Weights of a small audio frame classifier: 63.6 epochs.
Rows from block 4 of a small audio frame classifier, named by matrix and row number. Each number is 128 + 32 x the weight over its row's rms, rounded and kept within 0 to 255. All counts start at 0. Numbers have three digits each. After the name is the row's rms in percent of the matrix's.
After each channel's rows are labels from the 100 clips, of 14848, where the channel reaches its highest value: "loudest" is the band of the loudest frequency at the time of the peak. Only what is clearly more common there than usual is listed. The data: strings of digits, spoken by a formant synthesiser in many voices.
# conv: width-3 conv, dilation 3 (model.blocks.4.conv.weight, 384x384x3, each kernel summed), inputs 77-153

conv.324 100:148116145163093160151138123133112155160169098086133137037129089074105137148122094086157092106120171132113121080135119100137129083093077082147147172131140101092142177140072157096046139086161188134134185137137108142121145142122204153
loudest: 2000 to 4000 Hz

conv.179 092:155072119139107095081086108080118121120109136131033108096143152194120136112150162114084131128050190127098161116090129101102158171077170129092136126114153135112119150087100108106186183111070109180148121147099128152111131123113133128
loudest: 500 to 1000 Hz

conv.284 100:119114079138126074174147072115108162118089095147132093160102124206114127187061077164193091134125092151102195105070168122160150129149101118184136149167097063123113136135095190154198096195101151085128096137127031164121124161147090115
loudest: 4000 to 8000 Hz

conv.330 096:113125143159107158146117178144151121119177129131103092069103113102160152153114139229039147171117139041097156090107161062171092113160076106135154119130095143155106138175120146151139130151149115166153162091076133153112182158090108134
loudest: 250 to 500 Hz

conv.325 098:076130111124159127063133120102137088149160107144092120155144152120073125143122121152101105100102145149132164167171141145079150155177134099150094176136212135068129148103189166091128094125151120161127123161148114109082125151124118119
loudest: 4000 to 8000 Hz

conv.376 093:167153143157105099091184123099154141126081089120135143127118142110118082089143150125119153154065122091094146106132129117145138173106148164114167094112209161141161144072120144080148093186139105151114116097048141113140157126092124096
loudest: 500 to 1000 Hz

conv.136 095:150143107113094142119119188060169152112179107151135150082154093133151163118093091118134123090138149067102124106120156107103139118143132145093134141135091083075142097126088176122123121172116147137095145169117089082162131081142135161
loudest: 250 to 500 Hz; 500 to 1000 Hz

conv.282 105:131065100121103103082181091147072096107098157114139089104171156150118108175083113044086071140090161127147147098146120083130100161096137173137167119146082174087115128096139140174149137169113093126125076093137124110142120115171127129
loudest: 4000 to 8000 Hz

conv.26 100:152148087141131123146078097135110166168119137207146143105140177160202150127079098120175126156160116141196162125134129130148163140067090140086095081158133203131102139160143131101116172077106099136143110101129141096215115117123149138
loudest: 2000 to 4000 Hz

conv.174 094:160085183126150096173089134082154159145105163162119094114090150113123139145142170143145103140138175155153140133073167162081206131125131122102125109140098126141122115114154138150090157105122112136123117134104129136163123206133137112
loudest: 500 to 1000 Hz

conv.58 099:116105072111137155148148121149129167103190134161128165157150151128163190140181123116170139176182081166127078187152147119148085173107137105113160107107135145147091121167103161177093075136168152060165168125199101084092118169140099102
loudest: 4000 to 8000 Hz

conv.195 095:134117117076161208148081126175083132128124138138104117128163103146131125129080132134149140163099147120134133113101162122080135125093133108111158104100118170135171155093135111118140206150112192148194164081093130091128097103178127136
loudest: 4000 to 8000 Hz

conv.233 108:193183168094074102114156071090134149143146138164121170052138099119137166135104110147121076110101079141158159165144127160100143149158080113124172122143103157162170171116081122138131157104079106129148125124143109083155098059160208172
loudest: 500 to 1000 Hz

conv.183 098:144148144195177146165186090096060102173150096149133121105135114149117146107137127147102188105118089116135127097189168138114109046172106146110078111124111172140112140163153127121102163167150202116102131163127130135128127173128180135
loudest: 250 to 500 Hz

conv.44 102:128099133130107178110119095169157147121122152125081059091083151138145135134184142080092120103131189143105100134060156120132148183120139131185070131153142106103163186086149182043098143151142136160217148114149097054161165138109149103
loudest: 500 to 1000 Hz

conv.2 102:102087124105185149099084147138088131145170113148096143147114137167154101150142090140103145170116151107074162135099188079136116126079115109149115103115127190149178142134123095074160039121144087148110133161137178131182129145136123101
loudest: 4000 to 8000 Hz

conv.123 101:143204139171146147100085144144131123146133231099121120053112155145098144090187100095150108080166119027147062164190120081073151095140112129101158129125152122117150133159109130181094160147099102142059113129095117149151094125179121148
loudest: 4000 to 8000 Hz

conv.294 100:080113089148166122189111138132106132146158121194134189155147134101089170128165123070106146092136082107125155119106097134099179103139111145097070127130143128083134168110055081097125048117154061144139148104111121096164147170160121122
loudest: 500 to 1000 Hz

conv.288 098:059107165133130118148211109154132150221078088188144099139125090163182070143129096134129156133162129124134115061157120104121128066090133161138063092132127117143106079123141154108035128152111088120093128074125025136134124124180098175
loudest: 250 to 500 Hz

conv.248 094:118168140146170124164153131115084143123115090161137142106142182125131080147150064104081171136133091108125096142118118162173123120151090105117130069194133127111084121109129146142111127165135153180105118088184138081136077156168097132
loudest: 250 to 500 Hz

conv.363 095:114113223127156133104084143180120168134128130151095132109088085140137122120098127167143127160091093110186164134147207116139149188105134144132139092089075128120171119162171184082167071168223111178167105136156134144164140179145066121
loudest: 4000 to 8000 Hz

conv.223 106:147112129060134072072127104156126140117135120133144160141129189094103112216116124147136162114126121141096144111089082047128144123117141131161109155088128112111040183131139049128081126093112092140136109154095142155087180175167155127
loudest: 500 to 1000 Hz